From a checkpoint of a small sound classifier: log mel input, depths [1, 1, 2, 1].
Rows from block 4 of a small sound classifier, named by matrix and row number. Each number is 200 + 40 x the weight over its row's rms, rounded and kept within 0 to 999. All counts start at 0.
After each channel's rows are labels from the 100 clips, of 14976, where the channel reaches its highest value: "strongest on" is what is common among them. Only what is clearly more common there than usual is listed. The data: short made-up English sentences, spoken by a formant synthesiser in many voices. In brackets: how many of the 100.
# conv: width-3 conv, stride 2 (model.blocks.4.conv.weight, 176x144x3, each kernel summed), inputs 72-143

conv.60,205,239,189,173,199,209,191,211,122,228,182,168,213,204,227,78,192,133,165,160,245,253,170,189,261,211,241,190,187,168,190,299,225,211,213,227,164,196,234,184,187,239,151,253,264,229,201,221,138,233,243,224,233,135,223,181,195,186,212,219,178,258,149,219,199,231,215,215,217,207,174,152
strongest on: voice: high voice (93)

conv.117,262,206,191,92,143,166,228,215,283,152,219,148,215,122,200,217,176,155,246,204,174,215,212,194,181,246,202,190,240,81,195,228,89,247,258,181,201,288,234,206,144,159,227,204,220,189,198,170,226,271,251,166,188,232,229,189,215,160,197,277,162,228,180,179,127,211,147,172,142,199,218,206
strongest on: clipping (25)

conv.12,222,129,199,220,178,198,228,248,287,226,170,111,141,202,214,258,96,224,193,151,165,248,137,228,232,179,204,185,219,217,240,308,250,212,181,210,189,177,153,175,93,241,262,172,197,224,194,175,204,152,205,184,188,251,225,168,230,153,223,133,215,149,222,198,252,226,178,182,220,195,204,212
strongest on: /z/ (85); voice: high voice (85); "his" (43); "is" (31)

conv.69,113,225,206,218,259,255,217,185,180,179,190,116,155,149,166,134,247,218,272,160,198,174,270,243,210,245,220,196,230,262,180,182,239,180,295,175,199,162,166,152,171,152,210,276,198,185,128,168,240,186,184,145,152,153,189,157,182,189,256,240,232,182,147,127,240,199,149,181,178,148,229,173
strongest on: /ɛ/ (86); /i/ (83); /v/ (74); "every" (53)

conv.41,231,252,266,227,221,295,182,140,234,159,195,240,221,172,190,162,189,189,260,248,167,280,279,200,208,144,233,187,244,184,209,206,268,230,120,140,174,167,191,181,211,239,239,229,178,190,200,167,190,229,232,175,249,139,215,236,217,241,180,157,202,194,193,211,227,154,231,254,262,236,291,276
strongest on: /s/ (82); voice: child-like voice (51)

conv.16,179,177,204,225,148,200,181,265,229,200,222,183,172,213,163,224,298,262,209,242,260,209,159,249,198,177,166,220,245,228,179,208,133,165,237,196,208,137,164,188,158,199,188,181,180,157,236,264,229,230,303,273,171,210,200,172,234,218,220,163,192,168,206,187,193,243,245,151,228,209,237,209
strongest on: /z/ (72); voice: low voice (50)

conv.74,198,220,202,263,256,161,274,169,223,196,264,172,256,184,168,234,199,231,224,150,230,223,186,194,164,243,144,152,197,207,135,157,237,178,219,179,241,201,192,164,145,209,126,242,203,124,193,131,184,205,191,152,227,204,152,189,248,219,124,165,174,188,179,111,297,173,207,154,173,199,186,197
strongest on: /ɛ/ (86); /i/ (85); voice: high voice (85); /v/ (77)

conv.94,201,175,205,213,241,171,203,274,194,176,219,216,253,183,208,110,229,175,271,204,196,202,212,214,232,265,252,181,242,235,182,234,164,214,122,261,158,274,178,178,184,201,233,195,210,184,217,183,220,162,165,151,131,181,320,178,208,189,128,154,132,214,232,185,222,280,223,275,148,212,137,170
strongest on: /ə/ (82); voice: high voice (56)

conv.52,256,222,216,225,211,248,160,163,163,201,165,241,185,264,165,164,156,144,263,237,190,261,211,190,189,127,142,239,146,162,214,144,174,246,190,158,190,220,243,202,196,247,174,205,170,167,160,195,198,238,211,218,141,207,159,174,253,209,230,191,274,174,140,131,187,203,232,251,242,149,226,154
strongest on: voice: high voice (56); "every" (34)

conv.160,193,240,140,177,227,246,141,170,212,215,284,251,255,190,197,204,182,176,215,228,255,281,275,254,206,97,296,221,226,182,228,268,168,220,295,180,132,181,243,180,214,288,228,216,160,189,204,208,203,192,174,178,165,169,150,119,176,139,188,187,202,222,263,212,317,223,201,209,196,166,214,221
strongest on: /ɛ/ (86); /v/ (65); "every" (53); clipping (25)

conv.97,145,250,211,198,235,258,250,179,254,215,197,220,197,192,111,117,234,223,257,238,189,221,163,215,202,212,213,270,241,297,164,230,244,185,198,260,200,128,228,197,215,206,251,188,210,114,152,148,225,221,198,163,155,142,184,179,192,238,291,132,154,205,224,154,247,218,162,243,217,182,160,180
strongest on: voice: high voice (85); /eɪ/ (61)

conv.90,213,210,259,232,198,206,175,192,189,215,168,203,232,220,173,237,176,210,221,313,281,202,145,183,156,208,203,236,236,207,246,253,180,152,283,262,164,174,198,194,246,209,325,259,190,205,158,198,176,241,221,306,160,128,133,222,149,177,212,241,191,234,232,171,140,230,174,189,195,236,203,178
strongest on: voice: child-like voice (53)

conv.106,214,177,236,266,206,217,189,217,146,213,183,245,231,229,176,198,235,175,150,205,191,148,146,228,189,246,211,208,212,206,230,179,209,265,126,182,264,249,182,260,189,254,164,198,205,184,229,228,302,186,189,285,136,189,244,234,197,224,241,195,193,150,198,160,168,162,242,208,191,138,248,186
strongest on: voice: low voice (66)

conv.153,251,182,188,153,200,204,145,252,279,290,245,177,183,193,237,266,212,133,220,175,145,196,221,142,184,259,286,134,181,164,199,214,242,194,184,167,225,174,236,207,242,247,213,159,196,157,216,232,131,227,177,177,194,209,202,240,263,165,176,282,150,203,103,181,183,159,170,224,180,243,254,153
strongest on: clipping (28)

conv.167,314,192,191,147,174,201,207,211,208,220,199,244,186,187,238,188,142,220,194,294,159,239,239,129,267,224,162,234,176,189,209,264,170,169,259,149,182,163,81,248,246,211,226,233,136,158,203,220,259,231,140,182,188,188,215,203,195,147,212,172,191,276,210,117,186,227,188,189,96,226,277,245
strongest on: /s/ (81); voice: child-like voice (62)

conv.19,228,214,163,164,201,105,162,238,296,259,246,124,151,288,203,176,206,161,210,270,255,186,150,221,204,198,202,188,188,179,184,147,225,212,123,269,174,239,231,245,199,169,186,142,253,227,193,227,148,223,222,182,216,253,223,215,208,202,198,201,196,164,194,268,81,149,165,231,166,169,165,214
strongest on: voice: low voice (69); /eɪ/ (62)

conv.88,220,239,189,235,199,192,143,222,115,245,115,183,183,238,161,198,231,174,191,266,275,244,205,212,245,175,242,243,243,238,244,237,259,134,242,188,206,165,178,237,218,233,134,251,189,197,210,226,189,258,196,228,136,188,231,206,211,196,119,231,208,246,211,220,177,234,167,248,299,209,138,178
strongest on: voice: low voice (83)

conv.156,226,158,211,195,154,196,224,186,190,250,151,251,234,185,294,167,229,171,195,173,165,237,137,257,155,249,115,157,161,201,116,192,201,153,242,241,210,209,201,185,174,165,148,148,206,172,164,221,209,201,238,196,144,174,280,222,194,143,268,300,221,159,112,191,143,184,164,247,160,213,227,189
strongest on: voice: high voice (53)

conv.141,196,305,216,216,228,235,272,179,172,200,198,260,211,225,133,165,202,281,202,278,270,225,173,197,190,170,208,220,213,153,232,246,160,208,191,232,236,199,201,221,158,216,194,211,264,142,158,168,160,219,151,205,257,178,284,172,169,161,235,137,143,222,167,187,243,126,214,216,198,221,228,199
strongest on: /ə/ (85)

conv.163,199,194,247,175,181,171,222,142,223,237,235,261,135,216,175,206,188,205,215,200,216,220,186,203,183,144,213,186,240,215,259,174,226,148,176,247,199,236,145,184,246,244,273,210,141,176,128,288,299,221,297,206,262,230,163,155,170,173,179,213,238,223,203,176,231,185,169,300,204,234,188,176
strongest on: voice: child-like voice (94)

conv.128,255,202,129,225,223,273,192,198,190,183,162,181,174,259,258,171,159,159,296,202,207,202,215,167,168,168,149,190,193,243,145,193,253,280,294,242,203,209,242,254,244,295,164,161,137,147,188,193,193,225,125,177,133,214,98,237,192,217,175,228,126,177,201,144,275,180,173,222,201,188,201,254
strongest on: voice: high voice (64)

conv.93,186,158,202,180,208,176,146,260,190,131,144,195,138,247,230,184,179,191,145,180,165,197,170,201,172,188,176,227,180,212,226,174,233,137,174,160,184,199,188,209,134,202,200,138,245,192,230,199,184,237,199,172,162,215,142,217,208,94,205,220,163,216,142,166,195,222,155,211,163,214,236,213
strongest on: /s/ (82); voice: deep voice (67)

conv.27,150,196,187,157,187,221,230,266,177,208,207,202,206,215,223,194,201,234,208,283,234,206,219,153,205,214,183,169,215,261,314,229,174,184,107,178,167,176,157,159,182,194,196,223,282,203,280,162,237,227,203,210,120,216,212,188,174,178,205,206,195,167,149,187,161,198,288,190,218,224,138,173
strongest on: voice: low voice (50)

conv.64,240,185,152,242,230,287,245,178,208,192,244,253,194,267,237,244,133,127,230,136,160,124,176,161,172,178,171,215,190,217,187,171,194,261,216,168,172,214,294,209,186,262,154,198,141,205,252,227,218,228,185,107,238,187,157,207,207,226,115,194,154,238,145,158,221,202,167,150,215,238,215,245
strongest on: voice: high voice (91); "this" (33)

conv.102,180,127,188,243,195,212,214,232,121,271,305,203,184,201,184,259,211,123,182,221,206,278,252,220,264,201,275,182,202,192,184,211,179,148,233,207,161,216,214,196,204,206,228,210,173,200,230,234,215,209,246,258,223,299,255,158,220,204,178,190,194,226,196,189,224,195,316,180,149,186,169,238
strongest on: voice: child-like voice (76)

conv.121,230,271,166,205,161,258,257,182,221,223,182,134,211,203,159,198,139,168,220,183,224,206,139,196,192,146,175,271,216,254,203,210,160,274,197,160,165,208,191,271,216,193,145,201,189,221,239,144,172,116,171,200,165,165,171,241,281,175,254,236,192,251,202,225,181,226,222,160,238,199,94,149
strongest on: voice: low voice (76)

conv.132,203,238,213,242,211,169,194,206,195,199,142,139,211,230,231,160,153,215,247,268,214,182,219,195,184,245,224,236,230,195,210,191,156,203,220,215,266,258,220,227,188,196,272,161,235,226,182,171,171,201,189,285,176,245,272,196,182,155,181,166,197,182,231,136,187,205,190,236,214,230,263,164
strongest on: voice: low voice (64)

conv.133,158,176,200,211,231,189,200,170,204,193,233,136,193,162,233,244,242,103,270,207,233,174,277,182,201,247,114,206,109,244,267,177,201,253,219,197,168,184,171,196,238,197,127,183,219,192,225,247,211,162,201,166,223,211,140,236,204,206,204,116,191,200,246,194,187,197,196,279,153,237,200,141
strongest on: /i/ (96); /ɛ/ (94); /v/ (93); "every" (90)

conv.1,181,232,185,159,240,187,140,204,184,130,210,298,217,178,212,260,196,165,194,222,175,183,180,155,134,239,201,239,196,242,143,155,198,210,185,248,190,190,171,176,125,204,174,187,245,133,236,265,192,134,226,254,176,278,228,148,171,187,157,191,143,227,263,179,218,158,173,148,248,160,223,271
strongest on: /i/ (89); /ʃ/ (52); "she" (41)

conv.122,244,197,175,184,229,210,171,212,202,107,193,134,161,285,288,268,146,201,282,224,172,197,230,235,180,197,257,157,197,165,139,203,246,189,224,249,158,187,226,182,180,220,181,169,188,164,241,249,144,207,169,115,220,183,187,213,185,159,137,217,136,181,134,182,242,134,146,207,197,229,186,265
strongest on: clipping (29)

conv.46,160,220,226,219,141,198,183,266,183,124,161,266,225,250,166,258,109,187,159,196,170,164,274,209,151,142,139,167,209,206,204,248,246,188,205,203,230,201,293,216,257,155,138,163,252,177,201,236,153,133,177,172,135,262,192,201,170,125,223,120,246,195,210,219,215,245,216,188,243,216,184,180
strongest on: /i/ (100); /ʃ/ (77); "she" (71); number of words: 3 (27)

conv.158,213,206,129,169,171,182,212,193,217,167,213,202,156,231,217,173,170,209,165,201,229,172,191,320,277,203,219,264,222,198,183,263,202,238,200,188,148,208,197,196,166,179,215,220,170,179,163,182,189,191,186,156,195,185,251,206,188,160,184,294,130,253,153,210,217,148,227,162,215,152,151,184
strongest on: voice: low voice (63)

conv.57,193,192,185,225,178,158,240,191,159,183,179,233,219,205,213,205,151,274,133,241,207,245,250,255,163,236,239,120,160,235,210,292,206,200,228,252,221,154,201,175,253,144,189,205,222,248,218,119,160,222,227,146,114,233,351,153,167,158,156,151,207,147,218,153,230,220,159,189,195,184,195,239
strongest on: /ə/ (82); "the" (39)

conv.110,180,221,204,218,176,98,171,239,151,225,234,145,245,193,166,210,162,208,166,166,191,206,226,141,182,136,201,209,185,215,263,214,298,202,189,212,231,171,211,133,287,141,226,194,232,287,215,175,223,204,212,171,216,229,177,264,233,276,210,171,201,238,196,207,131,191,246,184,233,205,258,171
strongest on: voice: child-like voice (68)

conv.119,174,204,191,104,210,222,254,233,255,189,232,151,214,136,213,189,218,220,190,226,216,212,177,265,173,152,246,301,254,233,209,234,188,228,200,182,214,149,193,205,207,282,196,211,247,221,215,154,152,196,196,204,209,290,192,256,133,219,120,208,169,175,197,203,216,226,255,224,230,154,216,217
strongest on: /i/ (83); voice: high voice (61)

conv.81,212,186,169,248,212,263,192,255,220,159,200,148,203,207,200,267,118,260,178,263,228,182,182,240,207,242,217,199,189,217,240,193,135,214,208,173,233,209,266,168,280,215,170,239,169,187,196,207,199,190,214,196,210,163,255,178,212,155,143,171,201,146,282,364,203,228,139,169,226,163,213,191
strongest on: /ɛ/ (72); voice: child-like voice (56); "was" (29)